A small contrastive image-text model, trained from scratch: text encoder layers 6, 30.5 epochs.
Rows from block 3 of the image encoder of a small contrastive image-text model, named by matrix and row number. Rows with one number within an expert belong to one neuron, the router's apart. Each number is 500 + 50 x the weight over its row's rms, rounded and kept within 0 to 999. All counts start at 0. Numbers have three digits each. After the name is the row's rms in percent of the matrix's.
Before each expert's rows are labels from the 100 images, of 14848, where the router gives the expert most weight on average: "responds to" is what is common among them. Only what is clearly more common there than usual is listed. The data: small charts drawn from random numbers. In brackets: how many of the 100.
# router: router (encoder.blocks.3.mlp.router.weight, 32x192), inputs 64-127
# up: expert up (encoder.blocks.3.mlp.up, 32x192x192), inputs 64-127
# down: expert down (encoder.blocks.3.mlp.down, 32x192x192, transposed), outputs 64-127

# expert 28
responds to: dark theme (100); pie chart (39); area chart (31)
router.28 097:485409494454570509548496523467567577590416481526494457487513514556523534525511501443505444526593582539493523561532544536523536536600542508480548558452399519635545559487392545511484512533458498
up.0 075:452610447459439510363544502536482498461508529533472529543413436500623466571440492584537511461488558468526498485516465457491504530396528427541464456532545507429538513540573459469488491545414597
down.0 084:508463467535570414498455531454480489483467542552567432477534532516512489467520389427526482500620533515487508478560506461534569509636493408536425482542482445615546480498429476399495480438410476
up.1 108:407466516475546477569468473513451503549485495464438465511486405547493646426524460431442523458485513483503559609485543489507485518577392572471546569456452451519478505524487467504534514434429411
down.1 105:611568483465436523494418555461492490477495514444580564516430477564435503577516492513462575602458512603514504521550456589585563423504444514510526492491528497506530507579548504420483480472422460

# expert 4
responds to: peak in the middle (30)
router.4 104:521467544415580494463425474615563489556542477532474501441545442441381545472529477462447516551487566484514486548570482547553514439467502553582516520482486458504610427497536480491454560505526458
up.0 130:569396524470582440443483465580530494553574519532507473507542460434399573491474500462433521524508535540540391507545535498534482423495516514562560505487523539557527500409554462440449551472570450
down.0 104:414521536277546528432428537491473514580490535559494528507424497456468486461495546519415498652511556509513480410489430554498455578472581535497621503566498577541523536538494517389472531477455453
up.1 122:552393542468606431470468462568508450535570490509517494516541489436406584504485488474436505512515536508519426507572537483523456445513495535563566524483505548545528489456486500451429541456565425
down.1 101:404530539315524483449414521508516486552484555517483541502425501489471429454514540556412501640530547544492476423498432566543480579463574547483595513560485575568553509545515503380455512483429447

# expert 15
responds to: bubble chart (28)
router.15 117:537410435459558432556450441455420490543485561515487567556428524565432476528438575502520462570487574531498452580558419452493464492446446580489557523535576539504527563489579525418515469569503530
up.0 089:571390488483559446430507554554540558537518552533535519501562568485521605469533491604528520495569521531549511564580482594507524470547483601487513497503437464516501559444493514547450532449588418
down.0 101:463536566592417460439607427482500447440521493455482466476417528414524491520508518411565568530444482518549516475453398550539652465531495515487427399474590473394481584543455428464561434529485515
up.1 098:562519490511527367469469470509548466543521486529530555548549476549478610387500475645496497451499476491473525542526479547548405488447465523518503500534430451467539536528532475521455536432470320
down.1 088:518557540643474477448590453471480431407492527456478519462410554459571462535490534467536528487412476463476520462504400601558670451532539508481463433502577526419533576554485490484511448479484540

# expert 6
responds to: dark theme (100); pie chart (58)
router.6 102:520595429469459522508473469520466480481505532539515518556527477554527492487566454613453457444397446565493527497545486570525589454410431486518466402505534517413509512522575499519478545522537571
up.0 093:451589526449403541513488437551450400465598552435528444557506459406435496474525379501419452425412466557453467484517478492470516510432455557474427468503581481398467505461571405496495511509521459
down.0 097:463447518422469370497611547512495502408494486533470429492538513362445524478535503424515640458542464448535471558506468472586562496518476555433453505407572562548495501484483463441520507582516402
up.1 114:393552636454404546479537499543468529489467566507545457486501471503511455497609425514449527472519504481489517508533470528581489519487451474566526484404583418431469421478503536568496459421481591
down.1 118:461529529546418549562509503599490468581495487459523505447503517509477480507477537571446421481489516558455532583495445406515394455471528462481517361501556477543515419455573487551554408526555451

# expert 14
responds to: pie chart (100)
router.14 092:473588576560495593544492478562529471463408421444518449492514539481503541574529427544531530430475549542459543563517505633471523562521405628545449497501473444492507463453465391559455404615487445
up.0 096:542473500393455497442472392507486508577560484495471493530505450442472503500534434447507495460422522483441479478566533440486446462539540454524477493497462523510537505550478528453588586603481492
down.0 090:571557463511562472501598551439523461457502550472541579516554502455455493604516541486507557492452482494509451519523523446560559478413566503531398488579503539538488495563506540490364497518470437
up.1 092:488543490395521511521516457474596515505451538467409513500582505528453442507428533475490493568488624500566530451456552467476536577509583403500466540477532548462465532557493601451493551474396545
down.1 106:459602461457561527404505516460549577462622479449503534512553538546503474516513566552532534481397475450520499503539498462519477467438552457485518503541487515503472462560511486564464478524484464

# expert 18
responds to: dark theme (93); heat grid (91)
router.18 082:472474562482483561532529513515504552559394460522467537437472413487544404526490492511537449501523526526549562617497418516502563547515547466570569515441531517573541416514565505578456505532457585
up.0 099:511518489578561434492447464537432469445575590491485466528489452576418510490566543533392490513478489535582499458448487482426483459554440525516482425572517423472474495416568437569599452464488484
down.0 085:515568497471494427428590576484460583571517460420513460481537471520475666572450513462512574532575485488531549493519449477488531460455580510574495512538442461428505533505432543493534506516543477
up.1 108:460538445512490544617559507484451465497500580489447472521415473534394389510489543490601479549532468564517516569452431488500525454476447503577458532547493531508539454486548429489532497534402537
down.1 113:457384480457470476490596529540506501464446508539633471561428555413535468519534499440470547459532565490538475486514514458473409521540483466480498452474573526463514499402485503469469488489523582

# expert 12
responds to: bar chart (56); dip in the middle (36); stacked bars (31)
router.12 099:518554470465472573465562472415482532584443475560460375477545507478493501514556422398459425422442563547562411445587552533495491532548621540609449601466459550557542527409506495500509573564517514
up.0 084:555482447500478526505496494579528539591467480541433480477519468526500480462460492465594529504516481479629452537523456508513559422568437503639487448436398534536606464547606423462585468613547583
down.0 096:483511479444570554479478479421489563539490426550473491540530634554494524450482456550547494518472571579474521454494538537629519429534538440390526529527491532551491587402381454486473553505543508
up.1 101:517567493480422455501519498465572546650509497472425464491501377523426530481511552480520609632498513533567453494491495519505546467541493529590484447563476532569571474510604479461586507587472490
down.1 121:541571459417526587534500472400442526549521453559509511529554517513590538541529445504521471471512397578429569463508568507570435458473528443420519557555615481586433461479517537515477577491509578

# expert 25
responds to: heat grid (97); items: three (39)
router.25 097:423564554502473606560548456547455463486406396378518444461496498514480498599494468477514553425559495530495573525517525621474529559503450609533446535480510432485561395567458396555464442529506478
up.0 114:429593526441477561575563508498406479493419444415543431599517494453533524548523527482502582463527480487454518472469522581537510543464492547519428529488487461474448455478486497487491485417408551
down.0 104:462619478581585546518484590430420519463471447513499463479481487472489496588501451506532554369580490507565532439539444533526604514534504441523509516557562382484487516546580472371562460497475469
up.1 113:448584501543456556495560451482470418451459430374567499459432511580445479457450566436460527416589518475575522453583498572473486527534452487516427504491535443515511436552453411471509453480470490
down.1 106:488512428537547542510506425492493562544487415405426532575533518526462507560511518520540501461537569372505479547397438578569480529399530501465457522439491492444497434523555434519514445450547536

# expert 17
responds to: dark theme (100); lollipop chart (49)
router.17 107:559549494557452528574496401398395447493417449451485540561472547536464587473501521494506487458411527551533523525504519515524493519480506472519477462563507468426444487591410547411451417541424504
up.0 133:586527507494463448588558540456507500561496552505444541569556526417533535497542580509552464554478444578597384540453518513494577549457599555492467461488485563541473479540441586475513489578512446
down.0 117:551520560477440459486519558493462449396549503534499544538437526445517473506504497504451551497589516503543535439473417522484499648425495507434441420527496476493572505502564500363525433473489405
up.1 090:375497558512526564473458435517492489508525469434429540459497467545556549521426495529434411493461493421414556467473560526570433478517473415558518546486534505456415470498455474566477503489481567
down.1 091:501510510382534434487511412600514487576498519502465501550505460531534501479533511383523467569425544494522459477509470424480526522432479539569497460518493524504523446499483537580455534515505538

# expert 0
responds to: area chart (37); pie chart (29); histogram (25)
router.0 098:550449534532493498502502566453483518397465424485480447555451555466392488595482513420596516517501525555460483546471493481460467559488499648416435556493454528480476544403514456510491462602467420
up.0 089:495559509607454445367431427523544550513491525471509523515504489612462563547460510569529556546385539544487419471502442533462487535457533549477467395551461571518529530480475551535505413527475457
down.0 096:487454529554487443499528461431528420523482514441510439498426524542475451517522488497538463457531529518500488526483483400535460499513452527484466549504567417501604486558483512434569458518461559
up.1 107:542450434594573463464456449507487383526532538555482518528571533572461555460498508557485560449492510477570441510518454434499451530459459519520559508468521521471513493537493486466491450460563419
down.1 101:499521554508577456517505526521511473557502464464545466486477579472487437490447507472499508515536460512455406514467589391487444562478527498418461604518555525517522519527494510478512555470483536

# expert 9
responds to: pie chart (33); stacked bars (27)
router.9 090:520588509402491614610448529482522482546421458432465528502471471466521488616440489514532500518443547501466609619481514571505591519542496519572523542555448514495550486567504506525443566557440546
up.0 092:512513620523420510471558556665538520523575471617485453423446496526495475415537504426517522577541509450552529488504488464494453528528450542417487457439506405461519472434499369581492475441564438
down.0 100:456485556490441428513456452533524411506494502432429508523402501514468500545485616479473573566556495413511557571478468497531517434466483522501517389560499484487446470579440388512507520544532427
up.1 097:541551506563534516493425523599599500485417525483505479379560540513478500469539495554475495580480516493506405490539504591445541564612529500526515466507470515532443452525396562554519458499515495
down.1 093:407381601487539451566468387409507467526551422484380600475414525498475478496490566505535533509617506390479494506513516475522478487492501514538523558480489492496511464542467483479542496545547505

# expert 22
responds to: pie chart (100); items: three (33)
router.22 093:426595542488444576567448449538525460462417382440474502476444483483490512566449461514543541460479552568475574580537470601511577503458403601556505505505494450467565421504518427561459414597518470
up.0 092:485411447520492498488526447431446483499460477524572491494481605509474541487515531468464467517507530505510521431619497470618557468526503453520535513474498618505418589487419524401516530400564496
down.0 099:398501571531486484520505434590477441457525641521543473548448420494446583451425502575438559493548502445477510422559456460478444547563512486520460465414522480511620407579622404531511529468469550
up.1 115:440641531478538598562532490431475436466445472477479435492525520475490511503498479455392556490607499535552534414565520573510546551524561490543474559422566408522469479433470485466510486458511512
down.1 094:520552499538467500455560470481432501412426508447463400581406570541537460457480526484541542410583432565470522528485427630461464540454511593472528473551642444408485491512530475472526466455519485

# expert 3
responds to: heat grid (59)
router.3 084:547563562586468572509498522563512542446443482503460412455518543528509510547521461571487539473504567533465482527528533640468614508477444606472498478438442465509538474480434432623439407597562461
up.0 089:503470498413516529499376485516428511493582539500481520651438487489439466532489559491559460557477482560509522497433471488491476531532517511495583485662513502513479478524596516467511560485460535
down.0 100:503479421535520488556503542510434532436484591458471403517522546544419384517462503507518532473516453512485392488496443476526542483468497466514503439548505542424439556410577426461563494436625466
up.1 113:479502585498443529557458525566492520447528534459460429512371474470485481525550485535468609465540562592492580535441446559516491510508439546536430463505555485504550512432558461554507451475466513
down.1 106:397499471433530493545615457431476507510463569502559476568467472584526436547666449440412425500542503558564567500552429524502410528479479489556617499496560518477505479443543497524526479459500500

# expert 5
responds to: lollipop chart (95); dip in the middle (42); items: six (37); trend: falling (30)
router.5 119:560486407459557478478418510393512533512511424506520584505616528514520558539394522488460443489416476490468475434432608461475492492515574474480525539580458572421443599512407575461432557512493540
up.0 111:587569464502452424490428570471448443536578531504540563421575475488568536488554572502455520456450469573509500446418546557509501416533554529470456417550526487443454592568444585501559486574476518
down.0 118:439533527443483519431563562479555611484505561483442522494434474568434456542565500559511506441513546567507501432577476549421529610497479545560548536494420548483538515486558546479529413451491512
up.1 101:452503490482551562576504432482459542493514497483514534639520441536510467515486439561501505464479507405475541518486540424547448550421466431503563588525561500453414411518498494504391556466420503
down.1 087:537436521446510556456481533508533439606482569473425470532512515470466520494428443406537555524534519575539453489451431432434490500495528532496510455470501560355499502432483481645379563515512516

# expert 1
responds to: dark theme (96)
router.1 111:429482523481470580489550584565495582451484529560493572497548548391594462510536505517461516546573498443516474487497532499510534524517587482434466461440522602546484442524418557541478483478560616
up.0 096:539544440511433503579546555423435500430452546554501498487558505504485379547549505520547474535417431626519417474442505462469550474473603496428412521494522612495520531436537591502565504589459562
down.0 098:572496453501509471480565549479546490502508524508566659543516443593473525509498478568548472542512491525523515508500444449461450600504521586477503496513490508541655473554556590417488489515425499
up.1 090:476495580478508429498558504660552483397561563480472524523431530430447461489478588497477492474554549475422438481486469462465473592475493567433421501548587512460446460394474501505460512527513489
down.1 097:565518420534511456540450501563454497463455529570488521500575513401447418471530494488436515546575378477503500476512563496529543395455541396514521457525513529661524579477434454537531534451506451

# expert 19
responds to: dark theme (100); area chart (44); pie chart (25)
router.19 090:413581552509442613509480458528499549560416466401509564497496498563510496522449422598513499589473478490473556492513467576515547462397524549514568529514531542373613487566598456537491582512538573
up.0 117:376615584512336562458486425521492479471480498413472503567450475546465479547505490583446535502463506515486521402494421574559525484393494524495558505533573539402566461478594423516509541495479523
down.0 099:555454489499502550568491536552574459600505524509472514392604455581558490528498423412547437485489478472476562539494510424371408464560498572488501500475492440540468482449547483586587536563446501
up.1 101:554481448575485414429394503487548435595496506512408393510505542594431541465475488520552514584514554458503454463525446386493511442456481491576527434539487474525560593487526496488593401491463430
down.1 109:498550439529464413430504438500404492424502451527481527596385501529461539472527524519457576539510486546509449430483418602591591490481474513435511524477539476437583542571523478398498479488497473